Rows from block 5, named by matrix and row number. Rows with one number belong to one channel. Each number is 500 + 50 x the weight over its row's rms, rounded and kept within 0 to 999. All counts start at 0. Numbers have three digits each. After the name is the row's rms in percent of the matrix's.
# convs0: first 3x3 conv (model.blocks.5.convs.0.weight, 144x144x3x3), inputs 24-35, a 3x3 kernel for each
# convs1: second 3x3 conv (model.blocks.5.convs.1.weight, 144x144x3x3, transposed), outputs 24-35, a 3x3 kernel for each
convs0.59 104:464520465485426446506552505553413441465469469492448412486407532489456472541417512488381522448480539361492541488482534589560488457431468464618435482388499471471487579520578515516548530550451457585511519466543541523431549518550556529512541490478516412515483517525459459446468536499539630531479525511426467473526523497498487524
convs1.59 103:519515471567512481409459544513503401377570423503550522536496372457511447580569499537475447530558560555496504472474614484637408434405505444471558535396496550568493445520508508498434550467410420580510433582551552424448406483507486484409544462524474430492487385582507430481623507390538573454467513516453512537475485501575503480
convs0.60 099:505517531459456464488496533492470526532503512525497522521437444469489459450524423520518499516563557532634411482531546500447496519538450400444483493530499546586556517448511495467509518365514515480491512391402458415501433488503437572493466454448491471545482445445467479573472446559521536549581479538526448530427438447488444447
convs1.60 102:536543537467530513557501443480447530640533536518497554449467427449492492556478468460538543446551479520494603472439499478442479434486540458552527513443534478429552486457524491483555493438509483499548582609423499411392462471548475511392558582470469479459469507505503536439472394514451524544493415513544513530447513494494458588
convs0.61 097:544476542564507511491525540600503492545483415533522474541410517528421477502385518540448597494492482457406500495481523554467481506469452572500567497444454538453523558537576554608507518515525540485519438436437488505394533423484535491434502538567648439420453483436590492476467448624472587579533537433482531447490571471570468549
convs1.61 101:536456482505538507505545561508533444493480440489476418519551394530548500533588507539445461559537423573508514528555459486527541515566474495509529539483443561512454524543519519502366559543498454525565507509512473532526433593404487502515493557387460454469608554486488510558482477537574505422516408454475563514476510480471526554
convs0.62 098:480436476411554563531442517458494470505551470518430462517479506458480513474416447444591560477464469492541477497531452492398425547540446532464456512517435514438486526527546499451551489440453546540463521505562438559524398468517400500561497513566498400486433531530511409508498365423507466499539440462489503478520400460526527438
convs1.62 097:562490567482513514507492496477494525540517540474468486445490525500502510529490486567506476489534540405430571442497472537414514500516512509520416503486479519475526457438504505511462547419476530535547443502523524406534454427528530541543428502475556488538459515487549507457513548513529499464455548534513554447513457480505456537
convs0.63 105:473444452473450514541475516387501464377480471544516386496506408471439495467507521396384469526454572446452434421567510473487451437497501505471466478494541517441537420509466478571472557502454455552485480555545507526457419506554521477523541503481536527448511536475573499470509613541488541439497402473520511477473451488552507452
convs1.63 108:464509507526498469527639487465465538467522523547482549452632464484461526404527549475493497456492487549502534524424543550490478427444559429486361543514469569495502439479453500508416488579418465518470612481525481393555487494496548449544547516467486500444453547475543490454565497443487543469476629501563446475503441309552471449
convs0.64 097:488531540536475465406450450495466542571482557530488511527542537573495394516645506516425444588456346482543434537547504484498512493439546499568561514554477543563541459525368514573540429520466552492517516462433453480566411520483551567556525522474460446482570531492559480451413488512492542496546491453509527583623482522459485447
convs1.64 096:545543539500551541482356397533501523437459443437471588493503533506360477484416551463485541454433429470436380500505471486494494495463477533520542492562432475505493539558567480431476505485513522544512465476428517502447420486383487518491440471510577470556513511458497511474493561483480420490421451530522433515441448372397545558
convs0.65 098:505533448528590565534502558536516494501478536479467484416444526438406447526454486427644492501452499511495554530498391527434508544478447498514486569463460492550477503526510469488505552537575474578576483474431445482511491512451539459467483484498482564536515499437535469553538548418475440442536469481520400499468415536522522545
convs1.65 101:586443483504440478402568468508558410516500395525545532493486564554510534464530490498501505466512514334511565459492479572470557528519557569521491467519529538583519511565498566476475556567494479479526476530519582552577569462563463437502553535503574470441506463467572545526415434580500506504541498498465503479591472546496522484
convs0.66 099:532431416549562548535575534408484441458494505515499488561463465476499431419452399430533463456491537452477534501488489423541476516549432524448453492533406460466379477506485519565442476532529558607426507441550496565497569450482509538574446430470552538373448492455452453480630492445611482519452561576462459467412528405535471451
convs1.66 097:421486459544490479500517585503459494531507515471435437491523537488473527439458357498483469538535533508488491500537509505511474497589497420553529495338416410529534506558470455501568522496532571470535445434590495490515590499529433529513425555477490526482504536435514498525581516522458502454486556503588586463622643576604558531
convs0.67 100:432487508521448469476495476490510447533460395454525526481434422500565553531494517510494511517475449513510482413444411535484408467516426481526499492541554508534449385485543480385480448419553471462505497433446418504482429500545548628440488480526475467539517420562544467530468425533542499437491360501527515482468492519501516562
convs1.67 103:539495554488525452416487525530405485527484443487497440495469486537449420482443466593439416465466532470480532505537497520491548536473527527516559488464493641428523492459438571418534538438595516561493470577501453482518500570494465406538488508474492532573546407450495492628469434501540554510451574470414379511539473506524520544
convs0.68 098:454515524499493459448526553579439466585508480482466480525497528610496467536558625465492558511459503559364572491460418422433528417545523495643554499471532490480478437500417431526461514538509615588577395479499561520410482485466459412441477600546511578473489515411409502450398468440545426512458564514543474445555481502524549517
convs1.68 101:425392542475619459441534490506478446490511489528484521447539545514478470450438403543494393522534490558508460407531446446566415517443438486404532431504464493554533507483520551428516521573476553506472520538556438470501428557466460582552552495516473450538471483547457446469482480534493452515429485508507528464480537468571505429
convs0.69 102:508433491520572508527425433465516562498546464508494572531535583569500607605515531506519520566566539503462537582501516542513415476484456543468486472653457468533513518392553516497495478486519515571489541526540552592433420450463504449531459544446494514561478481503492499503511445489450559466507590538495496423518540431550485533
convs1.69 103:502473496522540506443480535423507495432497496514516594455480479502512534527380527518502551431470445538445435522449438513628472439482487582555503450423501501570626483521508466483414593433487387399450544613491549583593459443492382496396503468491468442533483440469522526504514532439432461448404392478465483512480616416439472462
convs0.70 095:572430483500500478478453426463474546459481565414567480415482513480549531492482462534492517531458458413572577499511523543475567449556480532517423507506444537525437477434501438533508470637445544535502483496466503431515488520505437404522373520391534592440571547532564466472498399484518535425489467470441588480503530543510499459
convs1.70 101:507495486520551492472532487488442382494468441403502564536515499437584514493534512487550455423552433537425496490472613579437563500513526488532463503522481483560584543495547444497483404474420424525453426493447344502503428559539501400499523456515495594496515523458542529505480511472530546450478485542459452397445502305506445574
convs0.71 102:425481504495555525545483481502506510588466487566438480483447569489481503522475397577517466604583465530472414498480483423489492483324509425435529387567506463482569498448509522542492472485452510499501451439428513399482557482456414472484480500539586503552418453529525556582515590517472558572558483443436533501463388489471428519
convs1.71 098:530578603452447440551555497597563530457497554518416417448544436552572519570509528473455535544594468542580465463426508457441530490502490532485511520568558508451444466518540413558454594519522531492583465474516492574466447452496503535523442573450385431514485489484453450436467586398400496521478391484416559479526410538478497599
convs0.72 095:455394476524503547444492551489537467526451490469459457498595503507487470543528521481442585443588650503491572473462512446461411484569435530497427387624579453480544466367479486474491434561633471485457514536472486525411494554525547564542509445499501543427411572429451474536445485407462393438338381289453513561477479489489372528
convs1.72 098:498519581522536615419439521472508473432541460505545436399632545458545478530486510452539469534603430502565522562465431420503459469557506473527503433473529558629501528512497464579487560535500561384431601537531532393562478451579444519530503446529409498444572453427471443529453528541436419581493534464574519431609500475531557433
convs0.73 100:542465500536520631475444483474593475433522452517488527487362447519465483514433482487458503518433533474364451505601501511532513504432412446497407464406561476620398528601507532486547524497533460494438521488542375554389418519485467429536619540477572436488469466569544476541445423461400504456506521392537515485554490413582544482
convs1.73 097:482501481480511499605546496543519543475470492493527580600536440493486540491479477522534435495460425494569592533501509521507455454531521521567423543509466568511479532552467557538544382634422484539468463499555464589514517510537442500433453553496438508503489442527525584444547505494519513511463507481463463420537432530535499463
convs0.74 100:475467518517516497466454489495518466521562490459552487516481572484442538501524520553640454463436562479464469509600476550541526463485507544498492555478600654541469564537570553462537445484527483486532508494460441543543457430504511539563385559512394424500462432525446440441473488530552511565492464476508497502525466493489522466
convs1.74 100:497471656554528476432430404511472490340456478531462472525494373572503463518503550527537477535481507514576460552496454524438478580514456553509504523494491506491485483541555503506491546510495572522488517525472538514586543420458523411487519514459413459498556491457493520506524520516469479442515448554549521385458454421453553470
convs0.75 095:413467489479497490569507586443506472477398545546489570497552440580539546533522474441567476521470522450471487545525612569555573530541459573604553508516474526529506538520497637505513531532556511442369536535434506558506414496457483468572507438470483545457517502446475584453557442474524467490460524567473511531496520518406465474
convs1.75 099:522524466548508513477547468554537533491465491447498486522509494462484534518520482497459450483398470512508467481484487446509569536469449468411440455453472406472503514455510530426467500381455514585475541591391506531458540516467498449341499484396514595555412501454474500477534559469467529510444575469485539470443494488473419532
convs0.76 100:551521471486518551436574553566491482496461491406492446488561514472449510529439541440515474443492511506477478524422515534440503433558459456508444508429412525503466472400500442497580477531505529479469476456425600513532460424436485484492519573506426506610511492556462577493427531529501514551500466515447504510531445490439460449
convs1.76 099:495567514446545510516474471471475492459512458471420488505525533511476512464489640526459517474538558533489430495598460491558538376537512508500458514545439611439492500538415516483471494483491479538510445512497417406448493429402452548569457495523555535560508528531435478546529534470485468559484473573444432471506541446466472545
convs0.77 101:517543535413431505543503497549537548512524498539552537513544485411485408521563517576436540461523539508487477493503535504416454453554560504516615452500451493417419462543455479475484400452449548586535432460611441513448517542514509477399524486617490563439474554475436550587523575584532515481544486599563469528396528445459422524
convs1.77 096:579553560497581470506572535473456502555356475474489481533502443422479507412496484450513497519436473483512497395528368517410463470514453329490620490475536442421574484548616514493541574397599477441528459472508570575490464531462518464431489455408465471554397453453490454465473381576521488456515392439500477434446490430487510476
convs0.78 093:546449423549500474496518524471469503453596490464487489509552530521505598475504496520650514511569601459568505555618528591528536488583551591416468572533493563487538626554490546557467526474494616525473500539530552409520525505448508498488415566502470496546378535490448522454504438500434540483437413409501438475475450471511523415
convs1.78 091:529539522469434416495445425477462589489484501481488490458478523519435418421535499503520517511478493498474530522498509515455496476448551444486589546415482581524518466524549438481553467420573549404608476575447462498510485482427460535493498494415519488553449526542493508541556401553548501443521569558483403368485540435497492450
convs0.79 101:456483448383473442444496559549390496489421500458512473612410497466487491388497556490506508580440490517468511531562407511490534490509450471447438512545509529365469543545422542500483516563627373407454506551516536436455481411474492478480434483424363415542505527413419552495488451464515537518505499464417493526457535446622511509
convs1.79 098:511427546463548543420417351456517544554523488502508482493501546555567572437452556518555514415501495387485492487531474491456499424454538533470367467375510446619553488469472583406450411488485485477514521565525521512528526470476421459502548439580550586525562491472529566535527497528443463466594489581460587457436505466509501599
convs0.80 099:508470521527473542490486494531397505507514519494484510400379478441385451515455462587498513484536450557558565491446441510464509523484500521457431483458537540498528527481415523477478585529543444415510506496471497507469582485457555508498492444449489549459505508530590396491487449444460437535438528530481433502519451443478612589
convs1.80 095:508419458501581512441508543469521578599504500481347480472559415568596564600639604451553569606542419550608435463485530453529444583532513574547507576586524515474454483482494477563489418517454530500598565470599549545451464594503490574509437429437492449497414427521610537593521483511487484508546497511498496540546532498530578430
convs0.81 103:540435454555499486491500546471508517387515566429481529437513531466477481553510520458531516492468505509484519512518592493545544536516626383515377496422470504389538576430503487478523518454462471462592463377464558461567492546543477450482467497547535576481509463582505473461581553496504486623479516534493553520427498472460522472
convs1.81 099:537586573419513476456445531476489535467428480499404482509463497475548504408569493496499527480531502680498559490477482530562481514443544447542502494548594531437509531459536442497535443507531532572524449426516488561505520419472451514511392555520431501422422494528485604516475497537492536514535568510395539493454505516539444553
convs0.82 100:545545507429500548429424445504440423607457472517518520508390496517428503554452496363408476500552516525509476457498413533467417554487482477579489484505451418510477480535474535477468564422474453445484443508449450511485477490552519438526570526462414452531479535529480490486463515471442498391402453365401470480480539430467514483
convs1.82 099:553545468556551516516461507526482376504401436499529583648456502522564581515535443495546493522619553483556580453548478544549419465466514586415465473543512499538563504475535590500436456567524557595466439498518500495492488643462497364416494456501439378449517457478547376454499536427522514552505497500458539522449588543537486544
convs0.83 098:470411479452509579499495466533499451489502546452421526484511514438493468550522580460606625450537421481596481551503496539499537532532505422514513486459405543532530546499521586448496454471447532493469559541562447517481565502508446568487455485529459500515405537518503514550599538525400549494493450460512544466519443486499494476
convs1.83 092:482591540582538571480590638612495578576562570553539506434459559475483463444611469508542514494494512488507525516464505458563494497412411527509535515495467551512492419480585526506460495445456456525454465545475508531462475432503556500549475482539453468505531454492511460473555494490524483461431546417537558408584453585545473501
convs0.84 107:532585500520513508479453474482487504570548571517526477504549396463546456522569581545442322329565481467566470584442416471428503457541516441495537500549404564530466575541499607519511483506501537617517505430460556543542511473550498489494503498483521556491519460490445398454539576501576477460561536512560438515564535506496471460
convs1.84 104:515532521486522555404499544529509501516417464473475546520513461562492509461517459469446463532430479538508451462567507510533461473405540540436510462456488448505423565523501565473494493518487475527454436460451573519410530448457480503367399507510520495460556528462585466537551466482517437401482474357519473418552458413549500419
convs0.85 105:417444428481575511511548539524497498470475480427453464508453530456483488505476521539481490457609522530448505474467490535465456536473439477467445404587548514567458456459515502527480481470552479456501507442556433477518518561522523535492580535482603433484508580406478513513409537563413518448442445474552502501492480502410471409
convs1.85 105:528479581587547595584573458486492474427486443486427570576585533431527451615458453479470545536581549477512424535448476429550525468483472470521445548481499483427492459488567499487538512601552502493514532579502556493531397457518489491482477502507474453483610492492550604489525520518572555505488497458542486570641509441510636577
convs0.86 104:408472417492489500383477514468536508513434499488466427473529487525542480456419526577579538454556616599548528550547475457528508529414492564469587391495479511470497559515540517543488515468600490547545511485456479597515487521461539504478547448446474500385469499505406560399487437537535486508490479584490536452497435521527498507
convs1.86 105:373445570468469480512511499482465533518442591542437528588547369413507474512546517448450534469485551497517584434446511533504410394574631439419467478493550487511500599471505432479557483534542581578494545472463439428505500545491477422466436457487513465437533526458545454569564559375511551496500575466520620516545521422543576610
convs0.87 100:465475468491397354437496507518505564536500536448519512535523432451400360469433516482535528439580442519473514499575527549514544499610525500446477380465458496474505563523552490459535444525501515424506489476556535505444448424481548521534498516454529427488433488370493490523428457478483490508495459455487528554516509567495582515
convs1.87 098:483516555517458432406434422461472551483514462496439475399420495509477540507502609391522619514432482549473490563511534439483547485538574529517424552489494630634565503467533513407462507510511524508454475548551565502396573501560462439515441467463562525464496439540519504575521498597502429429535406403440503514547512485516520407